Rows from block 11, named by matrix and row number. Rows with one number belong to one neuron. Each number is 128 + 32 x the weight over its row's rms, rounded and kept within 0 to 255. All counts start at 0. Numbers have three digits each. After the name is the row's rms in percent of the matrix's.
# fc1: MLP up (model.blocks.11.mlp.fc1.weight, 512x256), inputs 0-85
# fc2: MLP down (model.blocks.11.mlp.fc2.weight, 256x512, transposed), outputs 0-85
fc1.42 101:159151130161128213125173115111143126131108108074113101163144096125079084160209129142192187128133143112142147114118152119102127096096167146155092139200153101132166130145117133109139096112160131076096132129066160158179104104172065153143135141100131139116137225
fc2.42 077:123104125115160130122137126098178083129106144133137116075112116142102149137154099154179126124119062210075185110134101073188144094116088089130167119143156140099122059163102182116118100139077149107139063118134117157146101192069173118201114129115095149114119185
fc1.43 110:150097165086092159249092166156110090118112129179133132131159108184128117127124145141132193050110103107127126081169117140143077086099108096170114148141150109142186152129073125122096126129132143172175120200132092187111134145129129126093157049191080118113212092
fc2.43 124:152133129105166102149135155147090076148129155139113130181137117117110097098147127097111150069101143150176108139134101165124072120178138099098094164103072120177066129130115103117143214122101141182108146121140120092123145101199155104172110090203139078145163137
fc1.44 102:116136125162105150168132112119101120087091161118174128145118153093179119082116025114129116108088136143164097157149102097149159106057068118103084121132136159206168143126153124127128097153104147166069172149168127093144104136120083114170097135089095084085143130
fc2.44 102:093099135132129085077137116191132198166138163148115134150128147136109148131126160163110119115122065154174138145180115208116107106156157154098123193148141080077130113077107171116110149132126053094125160063116135133131129111146142137176156143148151136152115145
fc1.45 097:024163134111153181156131104106104168044134125130188106117075227123126115055164080088074125122081125160166121167113106095124175137099104114103142160141161100222173117146150151121112177172148105116110096196104126129119141129081119118123139116114135111110146106
fc2.45 095:140120163160168119141131150165145215142098133070102085135110084139121088177096074110136053129111154111101099157128100184135055154162148123099109136141123141145150106127109102153130145138143155148158109061087133151124164147190111134125100127120128215091119113
fc1.46 098:126129112132143091121095133118110171115180120084079116140157104126135081119113028160166095150105078143190169161155126131179126165120147101154136118171087098144198140152131107135154063103094113082119213104117101128146094080171036113159145123128155124114113201
fc2.46 094:118156178138111122112141120139134154089175121115101128071173092173150122080152122179145152106117086134161205129167136070038127135114172117138155132108151096080204164075127087175140129162124124110145170096108098195099137158118176139129139101132116163114132087
fc1.47 085:097142143127183154089159170156121174142193123178125101155167129164130173134122124113108142104128146164117138122127116141139131123117117128110152091118127130157136142139121116087004107122164099090115150142123109137117140131131117124108121118172145174236124101
fc2.47 112:125119170134134125164147139134133128172116125135174089131130127078120095179135112089160186134083142117142117140120116155154088160109088159129138166166100136096124147121121136061165090077125118104175143126174173145120111076121127046119111107129156153177147119
fc1.48 090:101126159130105231159156109153144132169103083140098149187164135145048146166139114153102140141143123109167127154158107125083186083126144139175121139176150111155175108129151185125156110114146134151113114143137163101124118082081065118131171126120119143117134112
fc2.48 101:122107120116152117086103129123184085170107173132170058094128132109117119151135147093168129106114092149119164089078123052133146135124151096106131105150141150131124134083121150106139110139132186090156123151147122114154132220137149132150128126096127166103147136
fc1.49 112:109107196147126141075159157123063113162072150109083082117095124136122145096115117126190150099129068074086131095138097090123148118111147115120098118196115112161127147065081090143085172123091108086046161069160153083096144131161104049177155140194138096163152193
fc2.49 096:093101170169123161157150119104088129078117088143116117141093138137076054107158153151140075186107118156161103162123102154100111130124112124114165164097152077099122083129173131124136133156162126111156151120106149127141101212090188157094047087081123147114091059
fc1.50 102:119188148082041134114106125159133134092099118095129113082190118126134148176167114078109148091108089139092142083146088084138149167114146104169109099068151175105118102103141076150144187104125137118131125062098134167082115155158131114138139076167081122136167197
fc2.50 089:081118131153099051125115136140120114129140118054137149175176176168142101072193154162125097141174094159115105130114180142091163122129187107124061117139147133137013079137113124164112139185063108100157150148115104155191096168050157199105126094064137167138111141
fc1.51 079:119115111120168116042141157136107143126129146147106121118125139163096210156099135132099086145126094142146091104108119128145132148123086133122118108087126142144175139144094165145042113130124089132102141136079173136147122131119142164110125120126120092244171153
fc2.51 093:104161136122088139162113116163104154166160164120103106140115149059079120154138166120129149117106161069133128153142121138116102096133140166154195184106115134099138154102118129068169111062120120132133162113166198173078138141171124061108163119144165112141172194
fc1.52 095:147151148145098208153160135101147133135124107109112121175157098120083107157139146128137174121126119116181140125153149128087142084114143131140107140154143072182192110149132133112140116142171100065121117119089124120135089078164004143139111142125120148123143196
fc2.52 108:132117171139116168107129123118207150157089151152103105073149097136106127178140132133148139088118097187124208112097110073172182128096086113110162105120162141069129115118108153163146096155126126072147116085114097170119133181141154131170116130123106149132124163
fc1.53 092:135125135078147149146153116111137109084156127164168149140060119137124096133171081146122145098082157133189115152178149076125128160114129132139159101138122130142129168143141079161094100112128144156146162169167074095164133139094114160148150115117056089134113143
fc2.53 081:183113111164082086113146070168124139147146142140143148110134147132132096091124138138126154140187126082129167122152180110131127115123152084096094103163100177103161159167144146112101096115134131147103068149129151098109150124108151227096135081106146136100145127
fc1.54 104:129096098112113163169084136088095169085129143120105108138082109149094128168150149119119110101147139100117135107091126134118115184140123146136122253074122106156106147097142128117107169119162119128120159092163078070136125147143130105143144127209106098121117096
fc2.54 109:090126139220092138151154096103120100100141153128090099178124107200167140113115111101089143091144130117136147155145127163150150110173080141136201083145134168117100112165170116162139116095137112135140091161096055127159131117114130168129086115150079158134122121
fc1.55 107:137108160088184080173089103148143144163114085157149123143192110095147066101178100111087088096131188117162112144161170184115123083130100129163176128155148100127094176144116133171121143117163072093133145162144129058155093124134138077162152136097088179151145122
fc2.55 103:145115162130139168156116160102104122074136131182146125129136168088111120116134088118120085103108074114137158153169125139126155160095123145109112113186173131126095115162158147129148120083127066100160093153131152148086141116128146112137071122083203115117110134
fc1.56 089:104192123123055136098133121107077136098116092154139116094127132096131205167119113167078153143095110118168071124131148129169150074106107097125111130106171115136131142146137134113047153167196097126094147121129150096132156129135103141134121109127100092222162136
fc2.56 092:088126118081125103150141097123171150137090193090153131146171209192078100142171098107111177150150165140108105113125163141130100171142108107123086111111102120171097125102138145105100073135127153097099097081173135123085105148138137050110131100124078175154156152
fc1.57 106:138103123151124174077101093107000118152103160147094142105131166116112131136131161146136117117117123132130143113173070133217176118131090131159134155202106113150141124117123122096148114157101172164022118114123144088133144154156104122089115166185101140126136143
fc2.57 130:140124094167110168128116117111053084161123166078119133163146120178166146105123167093116143089209142146150122103119172158140165121217137057109157127125057151119110115135131137147113148147099145160066098132115123200098140106184138111102108094219112098127143149
fc1.58 108:170115109124093201160114177099110099121121140154097123135126132130143128103104166114197128083169152103122106109127119134182081105123099102164153147133116152113121105085051123131141153084190113121131139122162140104128148082132124137115156123075072138160227121
fc2.58 098:117095152166100092112140098102102045031118111119097115130073172106118080074125142130157126097069139159085137115114120118076100095142143173153094205112170098151086113127182142097133134102105111140160128224088149148159166138130138138132107120100104091135100145
fc1.59 106:112140200065146203195150075119106114064121109100104144162059140128080148098155118081053121118098120098101127144176120145141136137101119103131147121083136147140150188134073127157163076135116141082151139171142111124063146108160090123112145114123093101111190082
fc2.59 107:158133141108169101110094155148094190141099190151076093192130097089154120072116135141123131133133130108102084176156123197135147123153135123143100139117124167114133093152064128130162149125115093170050106035117128108112120133106123127163110121130100198137105119
fc1.60 098:073123190064142105192159091106081165055145117122095150127052192146104127099173130103079135129118176113111128112159134135134160107109164139105115153162106096183068140091083144147162123177152092118177110175097158089104143115106108088134101119163122124134117115
fc2.60 093:142169134112127145102122150183186143138116140086100107109121065099161107108108149109106128155103165090063115113105093102138131174138113138130088107122147118189122130159128155111123152122081193187134133120148116116135108167154089153088172142076106216127169055
fc1.61 107:110130099147113150099096183113157114094087025114155071144137160129140147103095162136095183141157162102119106138083120153123089163069113053100157142185168114145120158073084104143102092140160156162110122098136130143137154171098151107128140123140081131077156126
fc2.61 106:097151153168115123143114105103154107124125073117067083127144161176122178128097149121131071137095130150129142121115117052102119119126126166144162125118130126148088142151103186108119112075189186167090185178160112143109129168189154120159123127115153126110154104
fc1.62 096:120148181078123166083127084163153136178114123110125183148103128115080143145159112127098118151115139126122159106102113114138161104139161134184141106109119117139123142127113134124151168124118163174125108134138097089105155106150127137108131137157082208129126137
fc2.62 109:128069178227136174104105111120122135201124101061097119122153178208100143138117145111155106114105101146135152152113115119115087153134175088105152190147108148154090096105086143117131155131111164127133116129147109173108157152190180134071129115155125168142141101
fc1.63 106:126076111092129143126130151169131139123136115100138143081126098124123136154153165165158132064091127157135123094116063032112121154131174141132203130136146122097082144134129127116157195165163127145142135120110136111084133170073137126107182144188109138093123171
fc2.63 102:123124107079101095134138097118078140180173149087152102177110123152137163178208144163079106100179087134141133119156192190137082122165188100089106131083070149070176140140080105140116125138156119154085101111128097109157095093144110124155093090201141122122146191
fc1.64 095:145102119110132133106131137158162081185126148068147128090133112079116146181150132135142168055074138124102133127084054125096133123134154117124155151105191120121083142120105105167152124142152153113123135160117164144063169106080134132120150126122162105109157199
fc2.64 100:116096115167125093112145132102068017196100121106139133223148122174140146136130139143122165085149174121137123130087139136119155093195139081096129117142040176130117140105089148162134087153090194174095108181108102139131110098130127114165122131244089097117137130
fc1.65 097:160100132150130119143138113145161108160161164135112114089104139103159083096121142144142114126162040083109112153116142110138124146122179141148132073205104092110175108033125059126137164139224182153096141116113140168132127106162125139136105131143156103161122154
fc2.65 103:136165109148120136131128131081174084087127074113092078139141145119164118145088147148133149115119167135131096114111103086112131150126079132134137085129148136180094155164155149137153100077159170152107137124126109084131179183114105149089092150107102124151141097
fc1.66 104:117128147117112144176125106149121143061122159141126122143112115133099089133174156080143155101123148129148128126117122104100134167120125143148148255094132096130106150128129093187096089140130119108137174129200041086133127113115116130131130133104082098113089103
fc2.66 099:137155155177080103138134110150145112147130166118134147122122105155141135126115119074111148100155130087120162138100157148156157098157135118107144096123160149100143143130167130184097110140139127144135086127074048135152150124079120230120130109105123159099143138
fc1.67 101:137098146126087171105167130055110120123109143139139129155164179125148135074128146045152110139123127168168098144164134153155127109073029131153145152171131167198114128141100192152105097151146126135125145191186097131041152099152133142114116118081181145150148093
fc2.67 102:124139184055093127099096134197097187137135143127192149111102077084142142158169113085115099194085146135083101152149126192156118206128091152159096094116091140120185118109108108110134129154172104121120152061119144139087179074193116138104130156142096156114096125
fc1.68 089:132168150114125115142100131156115126176139146143114173178114128111111154112169093128097158148149142121117128140133126129188139100140110142150162117138123108132082142159116129143130129141112128145144106173095132098101189146121109155103141141139132211002129128
fc2.68 110:135087139180134184141153096140141119133127120142075154115105195172091134136112128094152188133144139130155109123126142127119097163097137092144130128145114150144101100132095119045107144146106165111153181130178098143126141140089146038093118110095162157113111112
fc1.69 098:065107121130135115118177110079142103142104081095181120101113135139131119162112150091120119096159118131186110105085150127119116131056144089126172097112184167154187113116127121066121113114158177143161121119104152119136104100106136143096154058136161106145129145
fc2.69 101:096153066139135164137140091114086000165158131134146108180136144156145119146127138161091122128161157139125163098160150090171133125136193072086133103136031147079140160165141157163143170104135200192081150190097116141106145103194093111152099118198159097129178129
fc1.70 102:142145152051107173175135071114136128151130134104124153144165141103086111097178166113115149108157106138115139099150147071181115131066158110153122093092159112110120149119093096126150175136173058109134153144101084152100149095113101160134176077145098140162141181
fc2.70 081:108149092100162109161131109118120066110125107137071119144113160170181131112149127119115166141136166099176093145145138151119158087146174144117110089086143135122130148179159171115107084143157084110168137195140105146090082124073063135151104125147116111144111079
fc1.71 087:149103188137173169102163137167092169162127121155085106130149137146075157135138144149102160098104135154068122110165148148108110131127122136088153115090130130171126133151091135123052129144136106086108135108162162122103137101119144140125162129159100134206161127
fc2.71 096:172149161127111161157141121165093085159162095106152098122085127057082076113145132105138158137122123086139142126113139119111118129136113162091132153110101094130107155129145150099132176092107121108133119133139146169121087076120172059115166104136117090157158160
fc1.72 106:110174131154120070232169095096116171181147105179090120122131133137144223126136127132067093125077154122114110123192159113159168150117110142151110136147138175153128134144117142176155146094141180105124156092105231177145104127129142130147118128145074112072146122
fc2.72 122:103069140113158087156095147198135140137145103141104113101107173124107132044114130128108083168126071143179161131113123128109117118112158119152125141135153142108148104111137149203195112141105095123143125109028145140108128125127136207110138153106153156147103124
fc1.73 086:138116128147126122172121089140152102183089197185144154149147125101130092175126158144122171124132123086145135115140132135144158095140094160154132125212112106091164131105117115106084119135150196155107144130157121174127122129162126121108093078096154155077142158
fc2.73 083:137143138169127130158156165117147055170125067097111057142074121155146148107086120131184129105132180106082106110103133081115143152113121114117126103123117170211120135165077145112128159139108172187115130143159144127126158137122119137108090126133095130148163112
fc1.74 108:093137145096127176086165116168107158108119111137102104128117154094124159122155099119106188066131111123160137052147147115136184088085090130139162114109198130147185138115123154160092153138132180111092118123100156107095117097139118121125158050180139134194197143
fc2.74 078:105115151139088105121138186130090143139161135135150103100137189122161103044127101109155100130139068165121093090154120167124083080119100137187121162160180167115101093180112140122131160162077077163147118125121139119136123136095167152132150097141140185077097083
fc1.75 096:092111121135108178118118152104175159132100077118096119134110200106110152106117116114109139117117129175178132070121127100099141138110159098113160118113175113153127135087143120132119082165159110123087100112144192090114167101107115089182205131085133114128152127
fc2.75 097:129126077082123138126124121132183115103155107124165116075108096089139119157133145141119097119095208118125138106080132036140120103088075120124155134128104139176132170125142156139137131119169239189143130139129113137167142119168097148137144131062090129153140130
fc1.76 080:154127122135046148177156084113128144127094210146132123152123129173135223135156123124168150134128139131118126110133103101138151163134108145154144108122115136127165133119141101116152166145133085147120163157000255095151159180115105142132158139100169082083166129
fc2.76 093:128069123109147100112092093138097093096125149091129165112127153159149139153071115130128142138169153183066093101151182155156079188114131154119139107152119123119155141130164075051109097196157101104191154148168136137126174134086120034105090096130165166109096106
fc1.77 101:077138143134160106069128084133161124109094154135172134159067155110161173116121118127057159169164135137145130084126180112132121136096096102125121105175162090156112125106064104151138105131069161139167127074140188130129104184081102154099136088151095148150119134
fc2.77 093:099145105119119114146147170126097107175166155089155134115125110156166149072096094170069164163198102113117143102129205137100104121166103129126099133115084156105123173180155103158150178142091164230054147162121141124165124074095124131135118117148102108125173106
fc1.78 100:144090144129117121160110107133110065148107146115150083185148182137132096099135148119167100127111112068148123123104090076063111102135158131120098151092121141126112113047139081136118173095121153194087098141108111133172113174138143138191105135156118140124124107
fc2.78 097:099133109128128138060142130136160117137133090123117105113130109090127124135138136133103117144136201109095128145137124099106125103107063103120106118150109178150134150133154099167133176121134184198151113134118126094138161131081152130126108175112131136151094166
fc1.79 097:151095169119117129157158093086101023118133153112137127103079170116138133113135168140116153143114115125113147142155103137167110121115147136123156121147076141122106149119060090121146101091091080134190116187111132164115158115185130125129101133163116135139152095
fc2.79 102:117158190099089140099096128175135149169138107123096100181127092096145127083110143128154144126087156116078094122116104142140152150154099124156075138145153164183088119129055130139142139147109137144130126084133130110109136189139146144120156126113147220130147093
fc1.80 093:109122145179127134167206129093144131141219158117048125101134147162027118108182112129101135131131035139080239125123149117218141149115156103144122102137102094156158098149115149123147120119132095083092220157121127133146120083122026113142108116107144144107146144
fc2.80 103:169121163159139154158131144114209163174091153169097151072146052143161149158144129099121096114107129198115167120105106065162145102086107104115168141137165150055158161126138150148143102129139133090139114095097117207130094183188131113153103151160158115147141159
fc1.81 100:047165105095112123090124098160144121105116143113164133132146176138125106161148106096081130164178138087158082100115173117119164119124086094134101132128154108129128129135112130119073123168161115106186094122117122146129109184086132109102146067105127182139129129
fc2.81 098:147126109092127097130126156144105139147116181086154082163165106123165130116161112116117146127197146070159117088086197120147101121174096103115111153195137200155158115118132159166143124128075199130074091157101140113136157147107090128149113108096092160129124135
fc1.82 107:072137112077138135158094050104135158180110130119113094110110122113112151113126154146092081080078117078062159123065126184103151143146160155151103177086111143154136090067143125144144156190182111108066130109108131078088101097123133106141127106210164133109102102
fc2.82 122:070137115181134136143132120067132097107140114136116184158182156173155135149095130161076206151101111122162137199150086136170147113142081191146157141171146166111098138199153160117137119091118124157155109181131085102139122166130123152128096160112103084147144107
fc1.83 096:139129126105154099119081138153129134149150120075164121135153125099147125152138156136130139078068157130121123109083055093072158145126151129115135134093167164105191125118127085139175133152090104122089094102172098150131205157137142146179148129119144189116127174
fc2.83 091:129178073062126129116110093125126089221099164109163121121136082149059089105175117107125162089176148112091182086123182091138157108138101053147156089138082205089157106158115124163136124169093197161108108199133116126127078067123103165152159116160101122125158177
fc1.84 086:113136134113070150145082096084136121128143169139152133151147126116137243117126105096167165132129144117144132135161141130172143125134108148128148110093114133120149169130155139078157115126123160149145143129024241152138137163063130138122122136123123080042149128
fc2.84 103:143090124135155149096086114158110079146098151095118147132127169159148135164108148158127115146165142160098124125137181146115129178127108101148091137124134126125167098113121076015135127137134118133112153141214105109117158128122146041126101099116110142139147096
fc1.85 123:074112149122116147094139108144090136136107141146134081138141142070127177118178133142111158093118120114149141043152122085142161139025086041172136157151158092184136153091100118177144156169136090126110152102094173067102173122163094091139183087146088082095188185
fc2.85 065:166110113087163037169112177096201097151132100134176123139120170030087131128127115061113135062039193141144115079109097151099124109102078159119138148176112131135124151138140150132169114159100142143140090110137134171187120131076069110095088110134111120126116124
fc1.86 098:046150173133152176144138121083109174111122130135188093146118207130137122064145105080079114121076149170176139153096107132146180129079072134142122134116191148213167119144166152094094160164164111108126100190141128130107152117088104111134140095117132145131158109
fc2.86 089:124126162154169127131118146164114215154114131070079092141106107128130095172102085106110039132100140090097084142136109198119060147171150128097098150116116137132176106146106094139131129138142122143131136070099136164124177115182072129135085119135116179118113105
fc1.87 095:155102120134103102095148150147133151076154074116095128090134110124182099131177082151145166181158102144128141125228108147139126012146129105178143110174126075096122119141074169159170167144160125172136164097107157113143204093144166150123116122069177173143103158
fc2.87 112:128124094104092052131121099124120134069126103155129180150109132142135116104094163220085169098132103093135117163144146183128135089135100138159154126130190138142121129161168129106165144090133083101165109154109104132151148138080136160175173110103143067126112168
fc1.88 108:185101110133119132158082158094134121075106137114093096120119058116138123131146134120158101114158154143116174143158137149162159163120106120147164151194112127081133132143116111143094142117188092114134094154154118165169110103184128100130096126101160166132178148
fc2.88 104:082161159138146122179099127085154098094135054120160116138118185159142154094096107109152098083097110133075149056101129123127166163129114149112138126147142165189065094156187162119168108078110116164152170184105180106146088152169129138105144111131088104135186123
fc1.89 093:072149191170122095145201088097059101083182165132079136091091125156055084103194091120107159121146096107079196072126134108196129142089116106140158133170111116103074160128105149107122122188181109134137194144122154160116130129152134115129086113099175116092115130
fc2.89 100:174116138143123139136128120185220142168078155140125116086146057117141113127128120121127093110111171132111169082093083058164106145109133117106141163105124132137098172130107146149132103129101206152128136101115137177130091167168100150117175166125160133124141113
fc1.90 086:140101109127181106097102102153139121117148109146141102104090124124094209142116142137173125091104114138173101123155079145130108121128107135102081089108142101141127121152115127165090097113089146135137121145066215155136131139111129150141128140125141111232165143
fc2.90 102:137127143106132180146112102201098169183151142161131136160071113059064121102150164126133152140138124054150122155134131139121184104128137106099185095123124132096142162080090147029137133104104107119119165095155123170088101114124128040133176134133197078146142172
fc1.91 100:159036214168108145118101153125135127164111137152125109149117132091129167098130171070129168103104136108132108131138113135161122125134070159108124126160160137211126090128116169108119116194099084111134153099076239143140123100170096142121103116182111157148133147
fc2.91 100:204126135103128112166102088156101176160166153125150151117093139102106128080159116090087159218136052129137154157150137142098112120128151124143147138066143115107171173093112159142166099097146082128116099069086150164105181100181139190099126138115141089089124139
fc1.92 100:144070119126094130177178094091141114134054158130128143154096220141144122141118144125205121134111110148143126111142130043127123123106093119159111130106142143137087094135129157152129152097130172143136113124149104102120190135098158136115098104140151122127133102
fc2.92 090:095146146089121150090106104209161162172178111091189121074112097122141129120147134117129125097107200143077168133111122129094132156116085118109147091145098183150167186114144122109117117138175205146113149121151138139104131069157132128082155126117155160127136140
fc1.93 107:108167095099093072190125141140082164112136127118116090114125107096070123140113056165147080099121113161096141106137060095224142154105154106167125105105162132124171143160160050150202099105157145127082179164095189094161133216147085093100132110151134137126154189
fc2.93 086:105134114113143034120099120116123138121142154106134098129107134222149062129178188176107127036139088135129169134120186135069112143139188114114091128139150152124129090071178111177126118185108121079188118137092114177147164165071163155095103089082115142135103141
fc1.94 108:062179106128113077138102128186095100156160165115083092130162193086083143100133043108137065084156082083122167128171141120184132133109141100146116096141123136159172148175130108147130143147118142071042194129096132131190094165126090042111152095098128139152134156
fc2.94 084:093144138084107149102135106108139139113192095152127094116091115172157162063131141155159147027158073127134196138164152139097108117117181123128147107049131115077198146097128095119131093165121105100095148132165132147151102154118059138143122101132160160108099156
fc1.95 083:094135145092160137121129129065129129151130138153175121165124117125156133152107110061097170110174108120140132077071171120100098128088139041140088115134246070131139101133134115094114141133162177130143121081130131152149107159105128118133142014150120156116128112
fc2.95 094:118148098133144150125127111173081129175161159105142133211141092132124151115160139139109129172156137113133124111137163152116163135213151042099123147132004163130147134083086118175156134120129217186095140088098123124111093110208101132149142113237115133151179122
fc1.96 099:084142199119149087164171062106102120072173146164115134150097118116116115106158132094054165128131128078095173107149125099162117102079132120081168124165128084148073161144081098149158089157150098127141141148102162100100173140130106142097111084120137083123121118
fc2.96 104:165143060108110109112134181158202110057115122147165116067099075067151131132099104058090120124120163099088181107109141066149130150100067103095096119115122087140146131146180111116112150141073201191117162135128127136168092082113082140096177119099105141137138103
fc1.97 111:054139118120128162115183107136130121101069154112158115190150187095149121060124056114070111127144131116114164148137155072132190094031088089132079138134134133172149144105135079135132154174115118130075140120121121071184136122156098073153108091084065120130180149
fc2.97 094:067082102114131059132107134180091155071171133125135129120169166108131095174121120184121135122185091142154100173154172178106076125152146152089108204140123070104185127070136137154132067118149068123101187100127116152147096102098142122188147082145127147127090149
fc1.98 097:140151125129134104181142101150108040132148124152109073108140136148131138151125128140111116137132096077136147081147089164150102065140161119088126155114104164125108146144124025106119167127081102120128129174153121130188166095206076157132123148127055152145141129
fc2.98 096:116135182094119080078142139146086116126165161162097086190099128099092099125122160156127146119130090166105087138169120169123104118105112130150090131125131164109117091127050110128130155140124067139124111088127135085138136157129123126126139124149137170139082124
fc1.99 105:102136166135105105129179094091121097061182114154131108140082102092119151124145110108092202143168133107092178126144170045199153103104118150088227116171135108152102138156073079148126105154117183140123149111120148131129170141093136110084104113099126117137109088
fc2.99 106:165097074128101106145136174155164085112133141162144187055094146131160129148100117163096141092139157128109147105124173072170103173084098129100104136108102077148128120132172108111131142148085219196123169166113148153141123038115104117108154117112127093128153116
fc1.100 115:145150165096111207063141134160134140159111067160160139093136122100114193137136084130171166132150131147137146118114150133124230060106120114162191128053105079140101140120141132107106133212176103141049133118117146122096075064175105050162213129084127106104160142
fc2.100 115:167150078061086122092133091135148148104124135155068089059068084064131155089187155096144125110122186081136117098056162093100107152150103105048146120074116114143127109108200144149113125168104154103121094119115124194129148081096089137075132135100164132131147132
fc1.101 106:109116162094140123189062101127159155141210126129078101098137128163116164069189136127079116133084110065133137132098141170100146067131193156121114119169118125088123097096149089163138122164135093090066086141084133092103091177091132133159115126128160129089109125
fc2.101 108:080107140166068137155111176086154126085152085164098154093132164166159118121070119172111197163099084150160168173096067125151071067093069175138152159165225114094114135155140150155119129149117101111141102135079123094123119152107144177147139153076170093131131104
fc1.102 107:143108110105123191133159192096028137077155163112145089148101125152128141135133142173159158168157144119088130125093145103076068161123161075121131169135124191171083145082103159117104148087165079084139139119122102174109231091187085153133117098095114074137147179
fc2.102 093:116157139172076140129100137139145145089102159137092157135064108143130091103090165108128111156071106110142159187138126115042091128082104236162121146085192084118104144130110143150130143144137079134155163144120113160137139148146122127114084118072125132086116088
fc1.103 099:093118128157148150089111168173111121143149167081146117119152189126140114116150141108128126028064113115107144156097069142126218136111090107108161114144155150146130119130157153137124155175143110145072131150159095133111160203122134107126130127176152114119138141
fc2.103 086:180127125158145094103123109173058170160151182080185136208155140131118062185109154166069133115200111141142123177148196221122132116171149075111107177137087169137134128091082125157124128134118122100073126103103085145073103117128111101134098069164116132148136164
fc1.104 108:139087078135144126156140091125118080171136152100105095172159121161058211132153120192144128133143137157190149113154165050108108129104160123160116114078155094129184134114131116103142156113064119198143143129097150151176099119112112144135142112165092116098128149
fc2.104 096:126137086093156140105147110105185085062102118159176109084108108154092155163161092119114125102112093129120231107156127091109087153057157175130158122129137147067152152120165103111134178101144133147147157167141112108156094085117122147139083131111108081142147178
fc1.105 087:111132142139071172182117103095119154173099164164119146166138133115064137098185163106171165142138113117152095118113125104153102156120107143164187126140134130134136154141115074149230138125157128158127106162022181118132131155123130139077159146136154128024157106
fc2.105 102:082074127156153089095125149146083109114125171070152153110131162159109169132080116135130115091170157153103107117152177167113094154121177110137155174203126166132142109128107070078135123179146135091189177160154131139142209150126144052098096087114195146109121107
fc1.106 088:102089111145117133194080116088131142115128112143124085103173128102099126100164134119145113117133145139108086119146083134133134128112120122087150125144132122126159116123158126176255148164254114095117134160098159115132177123142137102158131144105125124015138128
fc2.106 099:116147131125120105128131175095110077106103133081123112102132119123114135147135159128127134130130086195149118081083162100107110129134108150174085151170138096087175118136120052083116164151180132103134168126141172102137137131125109077128086101129104133083160096
fc1.107 103:143127134142083078139148102144138110097210141159093056102135115168079149112212110108127112121163114090093185124217139106190141069112134156178164116134109131162195166116161071112168161115089154157150161113135129125125078147150153092107102114068160154058103105
fc2.107 096:023137123165114135109111119130123083115111155123139087072087137214147109181169199161109138039128127088177211131136162061117093137116119156098176128105150128098168130147151111098136099102134119148177233187168112153138121100114116134139128101086132116169132084
fc1.108 114:176150155137086170075156181086041134113169112127114080126120095083154157098110124165168200145168087117135106144127166120108110172126171074117132174137127126119090178106106162133127159140106043060091112103147138097109242080165117133108117101094112122103182146
fc2.108 111:184117158186110123162133134079134128081081132154110104107115162160108103147112115198099102128109099135128131134140129130083109112120104173151144119130182129080110070122177099116144105097167050134149146171123147210162143118134112136117087118115122120129081133
fc1.109 098:095086108141120133209167060118123123053147084151099128096044181116152116173169129127053136135117125158135172119143122102104110118136142128105149126138142129148093122130086109133140171120178164106143105160124092075120204133086160121114108113177112110136135120
fc2.109 087:149161064063120130123125176167161098119149119133171115067111136130160127136105156123103132118119189101122121121090141065183146148094107153116111115094138098151170197115164153117137112102139214142171148178146093142159093108152114130112174150101118164114172125
fc1.110 109:122136140077066159127074148133132141147059206094157120167145151123181164122123065133185178105162112137136122082115173119151144147105081074125156149105143135180134129071132100122173176146114155131166183110132195149110147135117135113144185061161080130117136140
fc2.110 095:089125095116150125132104128100108118136141086067120132172139148138154131075122131223101161138178087131121123091104209133144126101140114162117113177129143149156087107214199123155149130105073109137090120170081142074211140180111108133134109137100133115163146127
fc1.111 097:152097140139135194140100159149117086139115154108153106167132103145150134137128131120186144061053138084120128134166074157110126070128084147144135106171135117105209145140102083126106110119103122140141108181104146194135157166133152086137182134176098138121164148
fc2.111 095:143122151150123101064134164172071104161165184150134145186157163113110110119111171109100120076160130114150112140127156166124109133170178081123100158140059145141103124113096077131146167164115131144134152100163103130107132097162132106121074086214101078128177167
fc1.112 108:139121120111119089165103169150153177060135111127158103087121141089164097117135042139171206152180078125146140123182104111133097047155152066153201139148127025097100143168119129164150141111151127132134177137127104154133162073114130126112146107094144127106132122
fc2.112 096:110141112126103108124136128123076118113149119103134148218130141178198098131114083159112100073098071144088158106187110156155131146143166133148167117162153088135170108210122115160137191107115100133151051127107069102124120155169081104170137152149124119137132140
fc1.113 111:141097228061147123134132035121088158166165109136119112159115128144122183067147159123114138068076175094096105087171111120122177073105098143147155105132138105157146151083140095156171176158127097122141116125093176062109126184102080114122158118176103175147129110
fc2.113 073:065114081088159065157129126130117120060132107122118189185096190112138091103171112158141198098124115112125088179102122135068124167122131150145172142079148117128101140086157177133111077164154140134148128128096171174119144146082116177147131122090187066071092110
fc1.114 101:107121130070098193085121119168164132139147076118130109089148182122117167135150110136117109130134154182142162106138146083127196103129163128157175124107177116142117079094153091117105158146121162134119107092130148118124095056132118055185227135115116092111141136
fc2.114 100:145118084070115135125138141118189115108119133129129092046075086080117145107152143120121133112107200129129166114076123051090127131109120113077159135125082125152130128112145150162134153147122226181159097130102124179133177096138112150117123126057102134130117104
fc1.115 102:136131107137145129095106152135116178177131132103203126158068120104194150166115128127104198148142148124065167100097169110075117149140084139147124102159145106128135142082102125170125134122140161125127063073096167115116207164089139089141134122153136135127129118
fc2.115 090:118094145127159126175103122126161124171131131164096123086098095201146134077102136195152163058163112158144215146147176088125127163119137126087221126158120113097089124125137122112156131094115154116125106174112101186123113112173158103133096111131147086103197134
fc1.116 113:181102163156089194122127120069092162102133137161125107115092143097112149151171122126123185148111187127117148090149120083150112095105132152158145116130117172135121104115088134145132094152091179127131129091184167151033148088187155116145122139115129111106153108
fc2.116 106:155183096079108173091161139153165122121162178133132135075087079117114123121185126150099140154133148149112153136097171121143094133084090171143169111118112128075166116148174124172126159109174155196100107127102136181151160033103126136142093109105049134167128167
fc1.117 082:103104134126168135069172153144100142128156133159108115161173121167113196162126107131125127114128107150119114111124127147128143107125121136120126096085138109138153145127119105098025134146147079129080138173049145127134132136132105134138121108170179170251132136
fc2.117 114:114132145118107127166126141094151126178143154125141088116160123088098116162128125121162169136100143117148125129122132119132130168110105181151133188157111146101079143105126135035175095046136116122133151114208187144121168120140107039114123099129131155187159145